Weights of a small multi-label audio tagger: arch tdnn.
Rows from block 2, named by matrix and row number. Each number is 500 + 50 x the weight over its row's rms, rounded and kept within 0 to 999. All counts start at 0. Numbers have three digits each. After the name is the row's rms in percent of the matrix's.
# conv: width-5 conv, dilation 2 (model.blocks.2.conv.weight, 320x320x5), inputs 270-296, a 5 kernel for each
conv.7 099:396393399396413482505505501499445445438430458476502506488492463491508523541473502516510504549547551524531476466453441456435431423424439553517482457433444453457430462511520525554555551545523504523394400430472501450462462435420486484504499501474482501488489413367383439497460527552503496433462467454446494504491477494532559563558560408402408413409494524535497488492550586540515534547559505476520534548558574
conv.8 100:559535558551536455447469496483471457407429456494494563579580469476505544527485484505522549355364426497502439444472530482454448507526532597540527548547482462488507487500483466458466533534575581568526479499508526418417452488496466572590591565522569538567566446389280362433493527497501510387399432448461538531574612563474522584586549348323374426440429422450519529476528570541513464423405445444446434480509548
conv.9 094:537540527519524633654634618602467479475498518501502478476465528513509496486509519511547545390408399402414539547533490470509508506495467463483484492493462481483463476621626618589557454435464461464562564549529514509515517507524503498499500512404394412432470476494505487479538520553574573445430447450457587606600591568517512516506509503517522505501452458446449464566569559538530478488500489485485500502497490
conv.10 100:546537557561560461466471458460462477489514546519531581573551502485483479466397416413421465467466492484459456481511483512458485536513511482460443457467421446480483474484486474471473511501528494463554543587592538369400429452435445460429377381447469475494529529547552532550551527537506593461475499501510465475469451427398407428428404512521552529475340336366382401505493491484487445465455489536580592612606576
conv.11 100:448499566530513444455476486489518504470476526419594648565563500536586560521514441419482504513483524552542573531424402534493517460424490498492568513420480476490501507472466521535502419481450436474483479555550487509511536513470413377380401458509467477494501480483475410490375518532374515466536554516548499469461497525487512517506489411363426482499518478472484492429437489509553451462471448532490484535582572
conv.12 101:466472470440420421452471461463427410399424454571616622593568413426438447451508534535517516459502496482499490490478412419457484478469464517528532507461496519519502493542527517519490500520521515519466452469481478437453442415399481466478484505436432471477510479428426436456487467501493523454459479472471424446457471479409441462452462506529532529511504526533523512429444445420416533516516501523542535538543555
conv.13 100:570573567557543514527514517513477458455481486510543543517523499493486472461549552542542538370372361358373532542507496506544563566547551523543546546504446469467443441598588587574556505523528487514538543558547530481473485478462482523523500529509519497503527484446440475493486466468450471505493477457482542561559549550432481481474488306334360400442508523514496473537544549531536496491471474489402400396420445
conv.14 103:437452568570552540518534540547520491436442518471576763582549488470511504453486469447471527503490535562521467457434429545471485582508523453440539561478490464522518488513462493544530473510598479465450448569605470506504562535460476501479459504462461388396426472462502495581477518575420531519534592477482517476466491512521540553508484517484564568529494473507523517494484510507529464474477449533447427485547502
conv.15 101:504507483482484465472484499506479469457470470502499470475461461477465465469511524512516520490500491486497543551515481443514536539525526478525521517508400417418413431483508509521519444456454456475452488490467454376394384380390487509498504492402367378395429553543513521522518471434517516433431428452466526552546522513564588587566558524547526511505493512491476477554558537519513558523497492491463492492464451
conv.16 099:329325324345377461470458490499580589582568530497482469518524493499467484481453450487467426486483493497506554461452549494436418415457466533493429439495492497505518515512522488478508513501475496475513515490503543545540532530536547487469503487465475481470417548503422442457591576466539515526540518523492489492474472471532542542520501541554541535539459440472519527456483507523510501479471493460520549552526506
conv.17 105:466516541477433495502499460444495468429448477516696843724648493520555524468503497450443481542534537522514596599539437481491528539499503523580652650553515524534512495530526519548529479510513489497403421512559496503529549526474446416420411474471445436431466482488522478519478504541425450536583606575538462472474506526469516520481471474475513526529508536522503512527527492454458466507491427469433437461503537
conv.18 101:437439421447469417401493472452454446439440449523444433453476492492473471516420439432449517458456396400421487530563555567483474478487500474480486492497450455430451466462474512500516558526519517521542538451445433532534513529547373395433450446438428377384433500515599557546519463546486483492431446443453474476473471495520513537552575552531499491513546517463457497492472429464541466465436474524530529480480475
conv.19 101:531499513512524574553551566561569518493477475408470537523518474509566552493562535501484484533510532524489581497498508470569525499510529554422426508551509496518529533565531499518545529538519518533516472446463490510493511524518560479466538537491512524508474593473387431441580575522483479481512547516511543527531525500453547571506468557499494522516497436484536498485550598548496473408480478456540542515489480
conv.20 096:543549537530538457479490504513360372388377393520498482486475560546543531541485509516518516564571556529527468503513532524550569569550531432449452467474468462451449439453440444450448597577552540509565559552545539475495502506510491475486498483521544555574573513506505514535519518541565562598598586574556395401407412417431436431446450561565549539530461471465471493563562549539525381397418430445542554542531531
conv.21 103:546578590544466522508495456483532533515529541533565622571573512519500495456514550549514523373393390402416467509508456452527573620568554493495516536499470497505490485555519486476454393418455428485487494532552507393403431455463419449447458490479486469467485473498501516529585578574540562378360364355432546538537531550434473494494506499509515528537513549550513507602607592524501553557525474475421405400415446
conv.22 100:486467490508510518469529530531467510567529521420394439499510455456500517511458483490499534458451491544528439428544533516503477491511515520521508501470453414410439417586605570519496471455427457495522455440500500497463477495484457418450474488430433538525517472513691623550528523575518523443465452476523505479480514494432417388455500441412465527486501460481521501445373309437512504491579580557379391409445424
conv.23 098:430428418426424619636638608594549556555556539508476474489491535519514507506539540520506473551553536519521470496498482465516510490478478538535516497481545553535526539542534551569559534510503490502480469454451471533529519510529567559546517505504491493477458472487520506515432419516524508590561553541539516517500488489545511510496496421406422413435515526526504501521519521530515527526513491469406406394408423
conv.24 100:362379380380399506519539561567555535531512496558541514517501510528514521514462445435431468603608550512495547607587564544505510502500514509521538529539491501489463452528523545584598587572529498469492502502496484514546538517500465455464492492481460427398409505551560566552534510526565562583588580564564396411407423449467483468463478579587549519512557547520504501469470448440459496498486504520558557515481475
conv.25 099:541553556547554451444452466476429480519496482498494508513514512540566546525536505475481461538570574545505458505546557522466473457466461518490461437463422431452460459516512493526549621592555559558450433459470498506511506490467520470471473476531552595565536466587694692637527549549568555508539549548551434442463480488534463414406442410444474497506442452483470455448436443433441439496578577547521526540533533
conv.26 103:483466466469455467458472507503514548563576604494472481488496486494495507512490558612630641346374387426438563541569606582526507520533564507537541525488505478465484502441440456451455535465412415459573575579599592541537546568573544519523534550513526573601616497427414417435455427436449476497467478482496513509513541536487502513508513456459473482479463457465474494499496527531539506513515535517470494503505496
conv.27 098:564505527575590539477481449516467407402382465541476626501508473441474470495520492448470550490483434469483436494461460556507462543465479484446505536541526490495476489519458515510504526455598463479586534559558475520505497496502413468442439462572614486511565524523562471501548413588437472579513603511514496470436453480524477493457463538511512509513523504461452504550502520501558536519420450533505461429479459
conv.28 099:552568551539543518509491480482520562609584567493475450426440561559567540546571587587599573471472471457473495488495485491548530521525517448447430411417462475465449441535556555539528506482488487509496511506484486460457460447464499482474477478558565596565552449468514490483545533595540515409393401400425461471486484493431418422438468496498491472457506535558519470539555563546525550566589575549482480475484494
conv.29 100:501510511505487480516525524504574548552537518499507492488489525524518512511465495510512522490495493483481501518501486483509552546543531484502527509495542540517498489447445464469479572610605575551520544553552518529554555536514468489512538554497464454445470539497482487500560542591607618561546532521499493521507493497506526518516510575592575542522288308323351397561566550544560506495474456443532540525511500
conv.30 100:493477472484496564529499490496474480485507503461434464448458535530557564578490489492479478573579587574565417426441525527472461466482490521448421446516470457477496497527488447415439505540540496498539524547524545579535538514496479508492484464566582566565541413442487579586498533513470447515541585559576444423479500485468507580547542460433453485549501501527528511497552601524512488434393491510445474531529528
conv.31 098:407398456477490533527552550554584539498486497468476568516563438443471481481439427408419452544543567599556514538533552543424413477467473568532570575509428421439454443535506512530532493475517502512471459517548526415429446449422481522502496488417463432458449449444442459487509481499424537510503530500508522507523554545496524507530510411407451484466539536543546510449458479495506489482483498529532513525551543
conv.32 102:577577560549524493458450476461506540563550532495488461460467486496479482478529543555546499514517504497496450466482487463415420430451460508496500493470481479488494513474468473478481484467463457468507531545548565499501504486473419423416435444543564558543513399421447479472522544521538524512526513504503480473483470468494486473487478419414430436439432445455442409475461444437414507518545525484532548539505483
conv.33 101:443437401374380486503497493491489486501514540507536519502493346376380396411529549571580582388386356340369535540481444452481499468436421550580568526491522531510503521429443442440433421437430450468460499503487439426438449446453494491497498516475462441464528542514472452464463419406428464463461455487523550575577573569479538537537540499529536525507515519486477499484471437444461569551506473492479502502500511
conv.34 099:548533538535549526551574566559396400402411423452473479511522474484498510502436439445470517536523537548536449441471483532454450451465491370391441483503408405402422430525553590565536541535548560550468462480499512475499515525515526540557544543507483453470514487475499510485478501509526550525537554557538469468476493489534541532541551500514534532504433412385428508415417409452517449439414414503508516526543555
conv.35 094:508515494484466400424449470476530530560557538479484471494509379398430471489444452448428442559567563540507485526548548459520512503497465569565544514454437447458443451486492490508529558549509506511542551537539540543553565572575496467449497510498485527522477455476509541501524516496547511529519506499506465460468458455505500507536568536538527518500493491479467439430405399411419486493546554518497502524510501
conv.36 098:485476485477465493506511501518527524535522537488481534503491455431417400405486515497492492482488466443445490534489447511415437474462481541549543521509462481485487492418420471490498540528561523534409407426450459467472486484465481518488482511476492429422462529511519476481532510608520542568557577530507537557554532544532513484463488587567561539524510550528482484419449456427447543553515474482539516495495488
conv.37 097:499509512506496572562569548524495476476492506578586593573563423411405406420383396400401398461481483478486519553563542540423450483475474505503518508482566579585565544520520526518527503515534516493455468492503505623621627602577463479469454458412423423443460496482479501522437417410412449507512501500496441446461464479497513504490467382385404417423377400411436458349362370386406429443429425438489509522532531
conv.38 096:449456460457441528529518526529516525546542519490478444461496462459441461475432423420430444515515478463480500511504498462466474443448457521527486477492353370378375397503506525538548499500499489499422434411420449410420413414436484481471488504339358395400423499512509536522497484513576516562550527541538560569559531537472477470484515593594547518507549559546516501605620596552533488505518510463521521493490502
conv.39 099:514506502500497474466474488485432442445468500515478501475481496473477454457518538537545542436434425420413470507543521527544562589576582430430428442445488501506511488588587583566552590578614571552581585590579547502503499492470459471474444455490497496481498464467474465475579514534506530401356370364399439442450426414413432460468472523536531527528393398402405426472464468449465509512505500511593615618606589
conv.40 101:503499492497501419409429447478354384466524534617558514459438511488448435453426457557548545539543543552547517450453517511481495510503519513510509500496438458505523528517566557567583553538500429429544536477452426532516512508505571471462484472500424476510488554499512540563542488508464498511503485447473560564560560542568511498474478502509512514503547524544565552595572587588584435421470541553439470501472433
conv.41 097:542537524521514507500513500501523511497494525536544589576594427431444427420490475454458498555552548535497450464511479511539542566531515572543533537511494498506494499510517520525509503487499482479598584602582530516513522528503511546543523525516528552533529470515552545560559537552491553528532560548548524527527518501430425430419396573560565564534409423431439447572562554563574396408429460543539523533542527
conv.42 101:510505491495490357338322333341545555543517482464431424448453552549540533534416435435441448485496498490485564560594607582410419419445457535546551550580412415437451476430432435426438514499490519502559555539537540535545532547555419420396418427432424422413425512530509512488544559516544491528528512515511321313323328370530518510529540487479482474475461476469467465448456452458463483500496491456566554551539521
conv.43 100:442451556570516547479489499452511502480511529417464581563570482443499521457507488499525507486447557626545462399509550497443453525508484530445487546515479451527529475614554499501469423446489493486488463525572509519507547558491532479453451448511495545526469500458462502496513529468394491428459440443494503468534542494426459488503430531487530545479470394518622556445434533529484460437572539526503500539564502
conv.44 097:537536516513507551525525503497472473472494510522526527512485444444437445451442435424427462444428421429469514498474466502520497475489498483454422427441439441443464473478466461457459474476476479496457449438451464432418424422439511529552543554482507509514543499491495521550536564565537527540534543541523486466468470470539550556547544529514516511511474469472457449530538553538543477471463459455457446450474505
conv.45 100:541525527515513492473461443447536551519474464450460492499540476499528533528538495446432425487494523523520468459480471475523469457477495518496482483509491497534558543574562533532533473420423471509507496505527545571577571548531526498503523525518554562538535472545599574545587574565493534517551576579601617600585586577611581581578569531534568566549485461473490471522486498489483586569601570549537538549548537
conv.46 099:460449435443432502477483493501553567563552517534487503517500456445438439446501535524502500577574550510481535564588555501492487494512487550518488491505469478492492497530514500525535569522507486435625598567572573511505488493489369379402406410485506492464455506534535516509480448522515446520492476468441499495493481470523518529509513456461448451448485503505493466435441468443431514527524517485558556517473460
conv.47 100:540525521535545470438433453470518531542547546548532517521524523508487471479565552571566531429454474484491410319332419449530517532547566571550531502480533505490484489446456455425429467482483484475564582549510509415376345340351539492420417425509505563578553579519461453457537544471503517480478464466472459440457486505464487487457412416414404417430480450490531545382410476518554470443495542555464488502475453
conv.48 099:511500488504509466473466474478509523543553550532515506515502409428436440465558569583585577494480470456453457435465467464559533492490476572572525493510585561548548544485483473472483547547525528517541530473464483420398385397404466480503502519550540568535502509471458469474464493542546494446463469498480391382388397418407406443428444391396397407440532526518516513479488515510509481487515519512487481483490495
conv.49 099:507505482497483557563575556543438446455456472505483475473478451451448447456516515524540555539534534534521468471478476455507517520522507549530521500487475475474478485506513502500486516516526528523546539530527508454446435426430507521505499490515518514530529550559550547545424436460475496550536541534536604600603575542457457463470483525525535525525477461464464465430431444465485513506496505491500515514523524
conv.50 100:590606647643596516505521513509453445430461495544578608524509498484494488462512517530505507496489510511505422439421416482419426465420445545551563524470456473519543537516519552572567502509554493525453446488529515468476510510479488526503493528529511500516534455447452464528556555570469516528511508464438560553551554548477469499504493527500507502468451439445447460608604620596577511516502466498547551571608590
conv.51 098:498491485467451470485479468472512526536523516463470440458453609607574562539473486488493464515515511513494571573549555532511525516515507541549543532530423437421441447520525509513505494509499507494553549541538524487517533531536434447460478486458452442464464512517501495504539544514548527584577571563551481485483487490502507493506497523534526525522435459455456471462474478489483419407389392398543545546550510
conv.52 101:295284292317347547544557549550554569559537522503504523553566563546532538523476494515511502528527523534514500505543588522420426417427420536537513506508496508524516503527536503489495491486484500493485448432439497567573581590583488533572591557411410427448444500465423477531481488461511505571553546565551511509536544535530548565546528471463473488489384418455487497477514541520486537535512524472509514533516515
conv.53 105:499556596547476515510525477457472429404414459578685753680645485513524508466519532521499521502524539526524565586540447506462476504460467520576641622516514495500472462562548539548510470500514505518437458539579530499534524497438445462457454497520512489486524441391396384453484471509418472491484500473488521518511508520478542564551533425429455473491468474454419438518519498473478549565534476524490490508551574
conv.54 097:530533504507520545554570553539402417464465466497452439445452531550530510502483483497539555417427410420435486535560497525473476484482471446477492497479527516477471481528577590584558511499511501515549565531509504581576558548552437463480450435479453419409436491508579522501520501597562529421409417450464461484481485497493449455467484449456444468478443448442435453523504506510531504501528497518539526495503508